A small masked image model, trained from scratch: encoder norm layernorm_no_bias.
Rows from block 7 of the encoder, named by matrix and row number. Each number is 128 + 32 x the weight over its row's rms, rounded and kept within 0 to 255. All counts start at 0.
# fc2: MLP down (encoder.blocks.7.mlp.fc2.weight, 192x384), inputs 0-127
fc2.22 [ 72 131 108 133 110  75 175 135 200 158 144 137 106 235 166 153 113 140 172 114 150 167 109 130 107 120 139  94 159 202  45 112 201 163 120 114 138 165 132 123 183 152 137 157  81 112 119  91 184  91  83 174 142 169 148 139  54 129 145 137  84  93 158 124 131 143  98 119 143 121 153  97 128  73  74 119 107 133 117 186 133 144 160 133  80 111  81 110 139 147 233 108 146 103 139 120 128 149 138 124 156  98  99 103 130  89 173  92 116 132 143  89 156 124 149  63 121 123 119 158 155 102 112 122 155  56 147 115]
fc2.23 [127 156 129 146 155 129 120 143 105 147 210 149 117 116  99 105 109 136 121 139 136 108 100  71 167 123 169 116 158 144 174 129 127 112 172 136 155  95 131 126 148 111 137 114 134 128 119 176 178 147 136 104 115  66 139 130 120 191 113 123 145 120 131 142 162  99  88 143 156 144 179 141 150  97 145 143 158 131  63  91 120  74  32 133 181 112 177 136 119 147 176 153  68 136 148 132 134 128  93  71 111 137 171  80 179 129 119 161 159 196  97 154 110 139 165  47 134 131 167 114  11 181 105 134 118 135  80 182]
fc2.24 [131 184  61  76 147  91 121 142  19 163 127 119  92 157 136  95 118 116 167 103  57  93 146 133 114 162 126 155 101 151 160  82 134  62 127 124 164  89 149 133 136  48  88 113 163 144 176 135  86 156 127 103 104 139 148 114 104 149 169 121 103 116  88 116  63 114 149 115 157  93 135 138 139 136 169 159 105 122 160 131 137 192 102 123 243  85  85 131 109  75  88 150 148  98  94 120 115 134 129  78 137 109 110  76  90 118 143  65 139  72 162 110  81 147 163 150 131 121 206 107 115 107 138 102 137 121  91 107]
fc2.25 [136 130 101 119 111 114 127 156 109 212 133 122 115 147  92 154 127 118 168 109 110 116 131 142 175 129 144 109 123 128 116 120 101 138 104 123 123 128  87 130  63 157 139 151 137 137 131 119 114 129 111 159 184 114 121 104  70 121 146 139 101 103 147 108 108 137 129 106  91 122  70 132 134  96 106 142 119  99 116 159 143 154  93 124  74 130 111 173  85 119 158 122 134 119 112 172 109 120 142 152 181 109  96 157 125 115 132  85 182 131 179 170 136  94  92 146 128 136 155 196 124  93 122 128 123 160  96 121]
fc2.26 [ 68  90 172  84  95  90 164  94 103  78 123 167 155 111 154 144  80 176 127 144 122  72 143 162  60 155 128 150 130 144 164 156 104 118 176 109  74 161 181 111 120 103 116  85 113 136 162 143 104 206 125 102 114 114 114 108 106 128 171 120 104 108 119 150 193 110 131 169  88 162 116 133  90 158 142 129 170 147 177 180 116 140 122 107 193  87 136 129  93 104 118 144 114 105 116 130 123 156 145  91 105 159  76 155 103 130 149 200 100 137 110 157 173 166 221  44 129 138 134 150 153  88 134 145 107 124  93 132]
fc2.27 [164 134 133 139 129 132 138 160 112  90 116 144 109  92 182 129  96  64 124  76  84 173 109 124 147 126 141 107 141 106 164 158 114 140  52  92 115 165 119 122 121 141 139 139 108 141 167 136  60 147 132 114 187 185 146 125 153 101 137 132 129  95 182 114 142 167 123 156 111 121  39 161 113 173  88 127 128  67  90 155 141 120 123 134  53  86 114 108 174 112 156 137 124 150 109 190  98 111 157 110 170 181 129 114 160 150  86 107 154 129 165 143  92 107 128 160  87 149  89  96 126  67 112 102 140 112  44 147]
fc2.28 [152 167 138 140 133 134 159 103 148  96  84 152 141 125 179 104  82  95 102 142 113 102 132 144 121 133 172 126  48 123  69  92 138 204 114 143  79 133 159 112 201 109  98 127  99  97 179 135 109 179 100 128 162 173 121 135 168 130  97 153 102  90  93 123 164 146  94 166  91 116  82  99 130 138  88  94 117 114 123 156 110 119 128 119 130 111 133 123 179 126 143 100  99 157 109 127 123 193 145 127 136 172 116 109 105 130 134 111 151 106 103  91 109 144 184 149 107 158 123 124 160 110 134 133 106 144 125 107]
fc2.29 [106 122 138 104 160 143 106 133  81 143 120 154 167  91 117 135 131  97 146 159 158 151 132 139 129 111 108 154 114 113 116 106 115 118 141 144  75 139 149 105 158  75 112  97 158 116 116 151 117 126  99 106 132 158 101 114 157  95 134 106 111 165  93  94 131 133 114 108  68 162  99 122 138 137 234 110 152 103 134 123 191 173 158 143  99  47 108 140 125 135 108  75 126 122 132 151 126 116 136  78 101 139 189 146 138  60  50  94  61 138 130  36 129 209 144 112 109 140  96 152 204  67 145 141 143 188  60  70]
fc2.30 [142 179 111 157 127  98 134 135 132 147 107 119 169 132 143 108 177 122 151 128 118 167 131 113 163  99 165 142 155 139 116  90 158 123 144 109 174 114 154 111 132 145 107 104 129 123 147 126 137  96 207 121 112 117  60  91 119 118 138 108 149 142 132 127  89 132 141 120 116 135 131 158 133 127 152 120 121 137 122 111 127 129 139 141 172 175 170 130  93 106  82 171 105  99 133 136 133 157 112  89  86 132 115 132 114  24 197 105 116 145  87 132 128 133 116 125 117 105 187 108 142  34 142 120 100 156 196  91]
fc2.31 [123 154 120 191 124 139 156 141 164  77 128 118  68 120 135 139 146 159 102 152 146 122 118 141 134 116 139  30 107 183 144 120 120 202 151 141 235 106 114 107 116 133 153 110 126 141  82 101 112 131 130 128  89  60 177 151  82 117 151 156  90 118 176 146 171 115 110 121 168 138 168 142 107 109  76 143 105 228 149 108 123 144 139 130 135 146 131  83 163 142 168  84 101 127 161  93 145 162 147 127  84 125 125 141 136 191 156 127 155  92  64 134 147  84 109 134 118 127 106 128 135 154 132 109 133 120 199 133]
fc2.32 [165 138 124  99 128 139 158 144 114 126 145 120 165  81 123 101 129 104 112 117  91 122 163 117 127 159  84 154  83 154 133 174  54 115 159 130 123 134 146 117 160  90 122 112 136 154 121 141 121 120 137 132 196 185  98 112 118 207 107 108 135 115 153 111 162 166 137 101 153 103 100 134 136 147 178 153 150 151 152 111 118 131 174 128 187 151 122 127 119  80 191 139  82 132 154 115 131 151 135  38  73 151 194 103 139 128 133 175 125 178 147 134 132 136  91  89 122 108 196 119 208 131 145 130  86 122 116  83]
fc2.33 [172 136 151 132 147 149 130 170 158 102 175 107 104 176 125 117  70 138  85 102 135 156 195 168 168 118 150 168 129 114  84  77 134 157 134 143 161  85 126 107 175 153 123 104 118  74 122 169 159 170 101 171 147 143 101 123 114  73  99 123 120 119 156  48 126 164 161  97 100 125  66 155 135 132 125 149 156 127 106 133 103  90 154 138 102 204 172 176 130 152 122 172  91 119  88 117 141 119 152 119 111 193 144 123  51  48 176 132 108 113  63 113 110 113 183  89 140 125  86 147 112  46 134 165 113 183 120 157]
fc2.34 [ 87 122 159 125  94 136 127  96 152 161 166 118 106 158 167 170 140  96 131 103 135 109 144  60 145 161 116  58 113 121 106 146 110 127 149 140  98 175 137 107  87 138 126 164 119 135 161 116 135 112 132 191 142 147  91 123  68 152  94 155 165 108 209 164 190 146  57  88 177 129 148 154 119 135  93  94 203 141 138 146  66 115  58 109 101 170 165  98 171 129 132 105 152 132 143 102 141 105 133 107 144 126 179 130 130 158 157 109 157 168 105 193  99 109  72  75 145 125 132 115 117 164 149 112 106  62 189 115]
fc2.35 [ 64 133 133 100 133  99  92 100 104 126 100 139 107 115 100 111 132 128 150  90 187 101 118  80 144 131 189 123 168 117 107 144 133 122 130 163 102 188 130 139 120 148 145 134 125 137  78  95 140  88 125 154 100 140 156 137 176  99 114  83 113  98 101  95 109  73 169 191 120 103 151 110 158  96 185 111 123 110 149 142 139 113 135 117 160 114 124 127 153 131 158  65 162 148 169 155 114 114 104 183 117 124 119 185 156 162 109 127 128 154 111 169 184 117 151 163 137 145 109 124  87 161 104 140 145 139  76 118]
fc2.36 [132 109 162  83 122 129  50  79 155 112 113 145  96 115 116 139 190 163 154 109 146 117  98 140 131 175  95  68 149 162 176 107 100  89 121 151  37  90 127 139 116  55 114 117 145 126 153 122 106 158 144  95 108  63 144  98 137 118  94 113 131 153 123 120  68 130 158 171 133 189  85 140 151 143  88 102 166 131 107 114 126 108 111 106 136 145  89 120 119 198 126 208 157 112 124 146 141 101 107 153 139 114 152 180 113 108  78 104 124 130 140 142 104 125 188 183 130 134 107 143 129 142 111 129 137 176 196 124]
fc2.37 [102 111 114  27 119 195 135 180  84 115 191 169  72 202  96 109  76 136 143 161 162  83 119 193 170 167 147 162 148 159 121 149 154 126 121 194  85 142 161 148 105  26 128 147 135 130 100 127 117 123 135 146  87  77 155 112 132 105 140 123 127 131  82  95 153 113  93  71 127  94 116  97 122  97 114 126 115 123 190  94 127 126 179 120 136 151 111 160 145 129  81 154 132 167 123 108 129  77 112 132 126  95 131 200 156 142 104 152  99 135 122 143 163  99 166 164 164 111 130 131  79  88  90  97 132 163 171 138]
fc2.38 [188 145 164  73 140 117 117 146 156 219 134 178  65 128 137 152 162 112 137 138  97 145 135  99 153 118 116 166 112 151 188 123 137 118 105 153 130 104  81 104 131 108 127  94 123 123 112 154 118  85  44 176 188 200 106 188 117 211 156 136 173 116  68 110 151  91 101  94 105  59 149 113 117 154 168  90  87 131 162 150 141 134 171 143  72 122 108  97 112 118 127 140 137 121 130 148 140 117 158 132 140 138  88  87 145 203  90 140 162 151 181  52 153 125 124 173 103 122  61 175 192 155 138 145  79 184 155 153]
fc2.39 [143 135 156 118 104 158 150 163 221 166 242 106 164 172 137 146  76 125  94 114 110 142 145 134 162 135 142 191 105 158 198  92 112 116 151 133 141 112 120 133 115 106 114 114 113 122  98 148 186  66 125 126 141  77 151 100 160 136 112 142 139 105 167  59 114  98  70 120 109 153 165 123  91 157 158 143 111 106 102 130  93 104 136 113 135 162 176 100 152 196 102 103 141 117 142 102 155 119 167 135 151 111 188 131 137  88 131 101 182 241 126 136 123 124 117 143 156 115 117 111 142  97 127 123 119  81 108 156]
fc2.40 [184 112 120 146 112 111 142 156 123  98 202  23 142 128  78 103 163  95  56 138 191 183  87 130 127 133  47 104 112  89 122 139 150 115 123 119 138  90 112 169 112 151 118 154 115 124 112 108 187 122 124 177 148 110 129 166 158  62  19 119 174 172 133 137  86 120 143 151 144 192 179 112 157 130  85 138 196 134 103 112 109 126 118 136 138 127 106 151  82 117  96 146 122 159 141 129 144 129 130 155 158  83 126 151 135 164 158 129 157 110 206  75 133  75  75 182 138 163 148  91  47 186  50 107 166  96 156 133]
fc2.41 [183 131 148 117 149 165 122 165 166 123 164 101  91 106 122 141 220 118 120  90 151  87 131 179 150 157 136  85 128 183 102 122  85  81 120 153 129  44 133 119  84 148  61 122 160 105 123 123 119 125 111 100 143  78 151 114 102  74 115 114 165 150 109  97  75 153 132  71 108 146  54 130 145 121 123 146 169 111 201 138 113 135 145 113 107 151 120 132  90 122  18 166  92 153 142 130 152 110 133  72 118 123 191 214  89 117 147 106  82 116 110 124 147 127 142 134 169  95 103 181  71 130 104  92  73 168 158 108]
fc2.42 [198 181 131 112 139 127 136 213 138 152 171  88 158 156 112  88 149 140 130 129 124 117 128 141  81 142 129 162 138 134 116 126 172  97  98 131 218  68 130 141  81 129  72 112 154 121 117 148 211  84  97 135  83  61 193 145 137 101  82 138 151 157 124 122  80 185 158 112 148 120 131  92 159 148 122 140  80 126 138  93 127 128  92 114 178 210 140 171 109 180 140 168  88 150 121 146 145  87  94 133 133 116 160  97  99  87 165 110 145 111 128 151  99 110  81 132 159 109  98 151  74 112 119  89 150 187 144 163]
fc2.43 [147  84 126 179 116 124 111  79 150 111 168 140 129 174 151 141 173  97 134 128 100 125 130 154 230 124 143 117 113 102 159 135 145 175 105 116 147  92 136 139 186 117 157 142 120  83 114 156 102 181 109 123 126 200 103 138 143 159 138 155 134 132 124 136 147 140  90 145 147 138 147 136 113 149 100 125 134 183  45 177 109 130 114 100  75 201  95 117 144 144  34 178  79 127 132 147 148 129 132 146 157 162  83 124 141 169 106 136 195 226 168 120 122 105 104  97  98 131  86 111 150 193 150 151 133  66 255 177]
fc2.44 [147 129  87 128 125 113 164 170 101 113 102 132  31 139  93 100  75 178 118 106 119 170 170 128 137 208 155 139  59 149 175  88 137 107  92 132 189 122 135 153 109  78 134 108 130 172 197 153 197 167 192 170 102 171 126 129 109 126 165 166 151  81 124 159 155 142 125  83 144 116 134  85 143 114  78  98 131 139 182 144 103 120  77 127 126 151 163 142 143 162 178 105 130 154 168 153 109  90 126 143 158 113 146 147 113 119 129  84 149  87 118 156 158 124 108 138 149 136 121 117 173  77 140 151 193 137 176 182]
fc2.45 [118 169 121 157 134 109 109 127 136 120 163  82 124 119 116  95  92 104 124  87  70 152 110 132 133 145 109 182 153 158 149 150 159 156 115 126 127 120 103 144 107 104 120 141 143  82  66 136  92  97 156  74 106  87 131  93 117 153 149 153 157 172 107  86 126 131  90  44 136 133 174 107 144  90 175 117  72 124 109  98 138  90 100 135 118 113 125 116 131 116 167 158 115 130  88 130 160  55 152 121 114  91 167 162 122  99 140 125 127 144 174 127 106 146  86 158 167 148 116 121 119 122 130  70 118 117  97 114]
fc2.46 [118 145 171 155 111 121 114  74 185 112 108 174 158 112 149 176 166 146 148 158 129 138 146 100  81  96  90 114 133  79 128 158 126 173 111 124 155 121 130 115 102 113  82 135 102 140 136 118  94 144 124 105 145 158 179 134 184  76 190 140 125 121 143 143 126 124 127 185 142 143 152 147 125 160 173 146 110  92  43 192 117  94 119 142 104 103 161  92 122 134  66 156 138 130 107 152 120 133 161 144  89 165  32 103 126 113  78 162 118  39 140 167 135  73 152 115 124 169  84 188 163 170 190 155 109 124 129 174]
fc2.47 [183  62 169 177 104 116 166 229 144 124 110 100 103 120  73 102 126 152 132 106 149 144 109 134 168 143 108 149 215 135 137  78 114  95  86 126  91 143 104 165 116 192 152  92 157 152 149 131  91 130 125 140 135  95 156 149 170 172 121 122 151 119 119 144 163  86 147 105 132 146 124 105 124  85 110 125 120 149 127 166 157  86 106 119 126 202 124 154 138 152 232 157 117 170 181 131 112 121  81 115 128 134 153 149 184  57 138 109 140 122  95 123 142 109 112 149 121 118 130 109  98 151 103 125 147 171 167 124]
fc2.48 [141 189  54 146 134 125 142 174  30 168 160  79 114 173 105 113 153  99 123 107 102 156 135 159 167 226 127 167 143 121 176 175  82  88 127 168 156  97  95 176  66  72 105 139 132 150 134 114 216 102 118 149 133  84  92 133 127  93  79 123 100 151 126 129 119 120 173 118 137 165 139  91 141  71 145 153 109 106 135  96 149 140 102 131 151 169  78 145 109 104 103 153 111 149 148 134 126 134  91 124 157  37 125 183 160 136 151 132 133  95 178  99 142 114  48 120 147 144  98 128  51 135  83 136 152 103 123 146]
fc2.49 [142  70 132  77 151 121  84 103 148 153 121 110 135  93  86 167 186 125 128 134  85  67 119 102  84  92  92 125 197  87 134 161 106 126 123 108  76 122 127 115 115 206 134 170 128 150 114  94 116  58 111 129 154  97 150 162 163 132 101  97  93  83 121 112 125 137 134 123 149 134 104 128 126 140 163 131 149  93 149  74  72  74  98 149 138 121 133 137 165 156  60 116 136 150 116 126 123  92 144 186 145 148 102 115 109 131  96 224 142 185 166 143 113  70 141 174 114 129 135 109 128 164 134 123 120 128 106 142]
fc2.50 [ 95  96 158 146 114 161 125 159  81 116 149 147 129  98  40  86  66 125 108 103 123 197 147 103 180 153 138 180 125  97  96 114 145 145 110 121 136  93 143 158 155 137 127 119 130  89 118 164 126 160 158 121 136 143 143 135 155  34 149 108 169 105 139  96 142 127 108 192 110 105 134 110 122 131 140 141  97 141  76 147 119 101 123 132  77 100 169 123 149 140 176 114 146 123  96 123 112  67 142 140 129 158 111  79 117 103  88 108 111  87 122 137 101 109  99 115 108 151 155 158 122 179 103 128 149 183 130 137]
fc2.51 [ 67 102 106 116 116 142  99 143 137  63 124 136 188 172 133 162 109 157 138 140 122 180 111 157 116 128 105 113  85  95 144 173 106 205 153 115 157 108 113 125  84  89 172 135  79 152 133 119 188 100 153 102  79 189 161 111 181 116 106 123  83 147 146 134  91 137 129 198 108 135 124 123 108 176 155 144 102 145 185  88 106 174 150 137  55  99 113 101 110 120 132  77 145 109 138 106 160 159 138 125 142 125 123 125 120 131 175 158 109 155 191  98 157  99  75 130 114 109  89 159 148 124 119 138 109  73  85 145]
fc2.52 [155 151  94  91 148 106 128 141  67 152 102  98 152  68 126 139 177 126 119 130 145 171 118  77  94 146 107 136  99 157 112 170 118 138 148 128 117  99 120 142 162 169 122 126 134 156 116  74 127  76 109 100 110 152 180 162 128  98 144 114 112  91 120 118 122 172 133 144  99  73 127 121 128 144 136 161  88  95 123 143 153 126 141 130 112  99  99 100 127  89 150 152 127  76 139 149 144 155 156 115  98  56 170  88 147 159  89 162 136 155 118 114 128 173  93 214  59 138 186 152 134 137  97 103 127 141 188  99]
fc2.53 [153 140 126 157 129 153 124  94 112 101 167  83 209 119 156 157 170 106 124 114 174 162 134 117 138 154  67  89  88 178  80 108 109 108  94 161  89 153 117 133 136 141  84 154 119 104 173 136  88 110 189  69 111 110 174  71 151 113 127 144 147 165 182 106  79 137 163 119 114 130  97 122 134 188 125 125 166 155 111 121 114 135 120 116 120  76 182  97  91 107  52 123 127 141 121 147 133  89 112 123 154 155  78 139  97 143 122 149 125 110 166 117 124  86 141  92 146  99 150 188 203  63 123 177 131 155 234 115]
fc2.54 [101  98 115 158 145 124 170 106 105 187  81 152 148 110 110 137 181 134 116 130 186  83 125 117  75 136 112 143 147 126  87  64 125 138 115 124  96 122 135 134 128 175 106 137 126 144  99 111 129  91 104 107  97 129 161 198 151  80 111 112 115 119 136 152  76 102 148 124 109 109  66 100 125 149 113 128 174 155  88 135 156 135 155 145  99 152 114 117 138 130 162 163 165 167 115 156 117 131 154  97 128 140 129 108 102  82 123 132  86 146 128 103 153 105 115 191  51 147 217 116  29 107 104 179 153 161 145 120]
fc2.55 [121 184 140 251 137 136 132 171  68 113 110 108 122 108 166 132 214 116  91 110 156 138 136  80 142  70  98 115 115 103  99 143 150 130 122 108 121  70 118 104 101 160 123 135 135 140 144 116 108  98 215 117 127 122 108 160 135  94  89 138 122 151 190 157 107 139  85 162 120  90 127 132 120 152 112 145 134 155 152 107  38 145 124 135 115 130 148 147 124 117 118 141 149 166  87 126 134 150 148 141  87 154  61 111 123 133 116 110 158 147 162 123 120 147  68 130  93 140  82  82 153 125 164  89 124 123  75 157]
fc2.56 [138 149 135 115 127 119  73  90 173 103 130 124 122 105 156 129 130 139 134  83 155 130 111 157 156 128 167 146 180 119 100 117 164 187 102 114 124 138 161 145 121 147 136 129 114 144 132 138 135 124 150 165  69 178 119 100 138  80 122 137 121 107 142 143  78 131  92  38 184 171 121 136 133 106 104 116 158 141 153 108  95 114 187 129  88 110 131 128 123 166 129 194 168  72 131 160 118  74 132 129 177 140 126 121 149  98 162 111 134 119 119 139 181 107 178 133  93 125 128  74 102  74 118 115 166  84 138 116]
fc2.57 [126 130  40 185 150 145 124  40 112 196 134 113 141 126 181 141 232 107 185  96 193  84 122 132 104 166 120  92 178 175  64  53 123 100 133  86 141 132 135 100  89 140 157 138 130 151  58 116 173  79 144 136  45  95 213 131  99 114  69 137 119  89 128 110 127 136 121 112 211 122 176 129 116 118 192 139 153 146  75  87 125 166 118 134 168  71 113 135 106 117  90  88 179 157 129 139 142  90 159 100 132 109 136 122  93 151 119 102  66  99 135  96  74 107  86 115 153 123 181 100  56 102 127 111 154 100  94 129]
fc2.58 [ 83 133 139 125 120 131 110 123 104 120 195 109 158 140 147 113 102 116 116 162 135 145 158 126 107 139 110 160 129 100  84 111 129 158 147 177 128  71 126 140 118 103 142  88 122 161 106  89 201  51 163  94  75 149 161 118 116 133  59 157 198 141 138 126 214 129 129  81 135  74 170  96 135 131 156 108  86 124 144 113 129 139 160 132 143  99 110 124 128 153 172  76 176 148 143  64 131 154  99 120 147 161 153 153 155 109 133 153 102 141 148 122  83  99 205 132 123 144 115 160 129  97 131 113 171 149 114  70]
fc2.59 [122 171  93 135 147 155 151 111 113 124 139 163 118 200 136 110 128 154 148 114 198 107 144 129 193 160 178 126 112 100 155 155 103 194 134 122 176 166 160 118 156 138 152 204 101 114 129 135 137 184  76 139 103 177  69 165 123 116 147 122 128 106 155 177 139 160 129 178 125  65 168 107 139 117  94 106 126 126  92 184 104 125  77 137  80 165 153 138 134 155 222 138 134  62 129  98 102 125 164 185 165 147 113  94 142 134 105 107 158 147 127  87 104 116 138 109  73 110  67 129 136 142 103 107 139  58 157 165]
fc2.60 [150 135 172  94 115 149 128 215 197  64 170 155 121 119 157 100 120  84  97 142 170  93 169 116 133  77 170 126 137  81 172 115 131 176 134 146 130  87 152 131 154 113 149 131 144 109 111 152 155 221 139 118 163 127  80 110 187 137 157 124 160 104 126 161 111  80 137 126  77  88 191 110 136 120 116 141 118 103 141 150 192 137 101 112  79 166 118  86 140 145 107 159 110  86 137  99 127 194 112 161 133 235 131 162 140 125 136  61 145 158  71 127 120  73 181 141  93 139 119 151 169 174 176 129 111 150 174 140]
fc2.61 [137 111 121  86 105 144 138 181 162 139  84 142  77 146 122 125 134 137 114 102 116 139 146 151 139 167  87 134  99 154 138 130 117 136  75 208 139 154 132 158 133 110 158 123 155 113 157 108 157 125 131 199 110 146  93 129  85 132  94 135 126 168 107 107 174 120 107  89  96 119 125 101 125  70 148 121 131 120 141 126 122 106 150 127  92 154 133 132 133 140 158 136  97 180 147 100 151  99 124 166 187 132 145 149 155 220 118  82 117  59 103 141 178 100 124 145 124 128 106 175 129 146 113 139 160 171 169 175]
fc2.62 [150 103 103 158  88 130 149 129 144 179 167 111 120 177 138  94  88  96 147 143 150 125 116 173 134 129 160 176 165 184 204  72 128 120  85 148 133 161 166 115 127 100 142 125 138 119 132 147 111 132 108 148 131  65 118 112 114  86  99 132 148 154 116 117 167 123 140 115 146 139 113  97 104  55 148 133 138 102  86  70 141 131 122 135 155 189 162 129 168 162 166 153 174 162 100 131 126 113 102 145 152  99  95 138 112  92 186  94 121 166 100 161 122 102 130 112 152 129  96 145  99  94 128 119 101 118 122 138]
fc2.63 [101 120 171 124  96 122 124 131 161  98  89 137  51  72 115 124  88 146 114 120 201 161 138 132  86 133 116 149 119 214 165 169 145 119  75  92 141 213 126 133 163 142 127 160 132 122 200 144  77 132  67  96 146 187 110 140  80 142 125  97 116 113 119  86 146 108 145 115  86 108  56 116 132 129 144 133 105 104 170 152 107 100 145 120 115 111 126  99 113  98 155 120  85 129 123 118 120 170 134 174  91 119 189 199 128 109 167  91 109  97  61 126 162 145 171 143  98 120 122 171 148  93 124 124  98 201 106 112]
fc2.64 [146 168 117 134 122 123  92  47 108  81 109 156  96 130 188 153 100 160 100 116 141 102 153 149  90 112 143 134 110 154 137 124 106 182 162  76 141 142 115 109 104 142 152 145 126 159 136 115 120 169  69 122 165 116  93 131 131 170 138 135 136 126 201 152 168 140 120 159 163 146  84 132 124 122 116 144 108 134 127 126 117 144  75 141 168 181  72 128  97 127 165 119 183 109 134 127 123 180 117 173 111 175  87 149  95 134 164 136 166  80 128 155  67  83 200 128 119 149  95 174  67 133 183 122 107 102 127 167]
fc2.65 [ 71 130 129 102 166 124  84 107 163 161  94 111 170 118 133 169 111 145 143 147  76 210 159  84  96 141  74 188 116 111 159 176 152  80 218  90 111 130 110 130 121 186  84 151 122 145 109 135 132 114 194 111 129  82  98 131 132 186 104 146 147 121 135  95 128 124 158 129 149 113 137 126 123 176  97 114 129 169 133 178 176 123 122 126 117 121 121 112 131 110 122 106  53 161 133 149 154 143 146  61 113  73 140 149 121 144 136 147  90 150 171 127 169 169  93 142 115 105 220 113 137 129 171 123  88 116  98  87]
fc2.66 [121 165 111 125 149 165 120  64  64 129 170 114 123 126  40 121 128 144 114 125 128  88 144 164 140 188 116 141 109 138 150 139 176 180 185  83 105 140 120 101 106 105 141 118 138  92  93 107 138  57 129 120  80 130 118 130 110 157  90 106 139 180 111 139  82 128 157  48 133 178 191 103 123 134 118 112 132 172 181  95  81 126 125 125 139 142 122 119  73 130 106 143 158 154 165 100 155 139 132 120  85  14 167 195  80 172 169 179 117 119 112 111 121 160 134 175 119 130 114 112  85 107 113 139 170 126 149 137]
fc2.67 [ 88 101 144 129 121 135 169  53 167 175 146 125 154 105  97 124 119 144 135 157 103 118 168 154  82 102 105 139 125 147 155  86  99 100 191  90 166 123 126  93 187 182 140 103 128 113 138 144 153 163 109  94 113 112 155 141  52 170 121 132 112  87 150 131 114 142 141 137 197  86 149 167 123 152 173 149 122 125 151 124 148 164  87 118 112  88 159 159 137 144 115 105 116 159  77 108 168 135 144  98 121 113 145  98  87  76 144 128 104 159 101 118 106 110 144  94 149 123  59 127 156 155 140 136 127 147  50 121]
fc2.68 [ 92 133 126  58 139 119 145 158 139 114  71 131 166 104 142 151 186 113 160 146 108 134 136 114  91  78 134 101 148 153 147 108  90 112 145  91 123  96 112  71 115 185 113 141 139 139 161 125 163 152  98 181 166 154 121 160 145  67 140  98 114 101 149 189  99 110 128 136  89  85 118 146  98 139  90 154 184  73 118 120 127 114 124 114  93  60 112 147 155 136 125 105 115  81 138 139 125 171 165 110 136 174  63 102 142 104 116 115 158 143 158 132 119 125 191 138 100 125  91 135 149 152 116 111 113 101  66 121]
fc2.69 [133  62 153 100 148 118 104 103 113 130  54 192 119  66 143 121 116 118 152 128  92  51  87  82  80 106 123  98 117 125 156 149 138 131 165 112 104 139 119 102 150 186 116  59 131 144 136 135 125 193  99 135 154 140 122 101 140 157 127 128 116 114 107 190  81 129 144 160 136 115 121 140 128 177 123 128 141 160 110 184 231 145  86 124 138 118 111 129 131 112 112 115 121  99 151 118 118 150 126  78 140 147  97 115 141 123  94 125 171 144 153 114 118 141 160 202 130 137 211 113  92 203 136 148 124  77 163  98]
fc2.70 [187 114 162  64 134 140 140 120 150  82 185 111 187 132 170 154  93 141 165 149 145 144 141 154 171 112 178 182 145  69  74 161 162 200 166 115  73 101 125 125  76 131 166 141 109  88 158 155 200 127 132 127  84 126 147 133 147 128 101 135 141 131 127 143 120 162 108 230 122 151 129 135 116 132  62 118  92  68 110 149 158  86 125 110 101 173 117 142 105 142 135 178 133 126 135 152 125 114 119 150 140 157  97  88 161 100 122 120 174 153 130 107 127 104 115  99 108 159  64 135  78 141 166  99 130  96 201 129]
fc2.71 [100  79  83 154 123 119 170  54 154 103 216 131 113 181  73 133  93  98 151 161 108 120 129 178 162 139 179  84 119 163 144 140 100  86 139 142 110 129 112 126 129 150  88 108 148 123 117 149 158 169 140 144 103  58 142 120 118 116 159 122 141 111 146 132 160  86 147 129 163 151 160  97 102 146  51 137 127 124 152  88 113 141 114 116 158 125  84 167 171 123  89 159 155 121 138 110 157  94 120  98 146 129 118 167 163 118 148  96 175 195 169 124 129 104 139 141 142 136  73 115  96 176  89  88 103  57 164 124]
fc2.72 [150  89 131 171 137 130 167 146  93 101 133 153 140 158 144 125 140 115 169 149 132  62 142 157 102  87 146 105 207 135 212 120 131  96 151  72 142 112 128 116 153 177 116 111 135 132 161 168 133 170 108 101 146 114 105 107 111 110 144  92  95 108 132 130  85 137 110 126 101 133 103 171 147 170 136 119 155 133  80 134  74 135 147 138 187 132 160 121  75 144 108 176 155  20  98 139  95 152 150 116  83 164 135 116 154  51 178 125 118 146 163  89 137  86 190 107 137 106 147  58 150 151 171 124  99 128  80 120]
fc2.73 [ 98 139 115  94 139 102  92 165 135 118 123 111  98  96 163 114 120 123 117 123  89  40 151 103 177 121 226 152 172  99 129 136 128 179 112 111 178 129  91 132 175 118 176 159 127 128  94 109 137 120  57  79 100 161 136 135 125 218 128 123 103  85 118  89 163 133 113 141 117 144  95 178 134 126 153 134  93 125 141 123 142 101 140 141 151  52 148 103 114 158 176 131  80 111 162 135 112 153 133 166 166 196 171  35 139 165 135 110 113 151 153 120 138 147 157  94  99 124 219 126 132 126 143 130 113 126  99 122]
fc2.74 [182 156  90 126 142 119  75 128 139 153 120 106 136 140 114 128 165 121 145  91 169  87 139 122 117 126 118 156 163 127 153 144 106 134 157 107 193 126 114 129  97 166 131 147 146 140  39 128  22  69 148 109 165 107 127 136 104 126 100 120 122 133  84  71  85 135 118  70 167 121 103 134 117 123 175 178  46 133 160 135 114 169  90 133 136  86  94 146  67  87  95 168 107 122  88 134 110  79 159 125  76  69 133 141 111  89 155 139 121 103 116  80 141 152  39 133 163 126 149  51  54 209  96 140  95 157 134 100]
fc2.75 [174 131  97 104 144 142 142 147 109 207 170 131  97 102 100 111  30 155 135 125 131 113 106 138 140 144 131 162 152  94  99 169 184 130 128 142  45 119 100 142 159 138 115 130 146  92 104 126 191 149 112 128 167 136 169 135 132 125  99 120 131 134 122 111 178 120  91 140 170 115  71 125 137  87  98 106 138 105 145 121 143 106 186 138 136 140 117 144 137 133 170 192 134 151 128 158  89 147 110 136 125 123  84  98 114  67 168 150 137  90 162  49 137  76 122 210  97 155 112 141  62 133 115 134 135 179 127 156]
fc2.76 [126 156 138  56 135 161 197 180 134  80 152 132 123 163 176 109 162 116 126 157 156  93 159  95 165 144 171 124 153 127  65 146 160 129 146 159 105 107 145 108 206  91 115 137 127  63 142 131 163  98 187 139 149 127 151 103 128 152 106 116 161 119  93 120 141 101 110 135 125  88 218 110 139 106 145 134 105 112 136 137 121 124 132 142 132 116  91 120 142 120 189 175 106 121 141  81 139 146 119 131 108 159 117 106 111 108 139 121 132 179 107  50  99 172 194 118 132 114  99 100 147  92 162 164 102 115 139 110]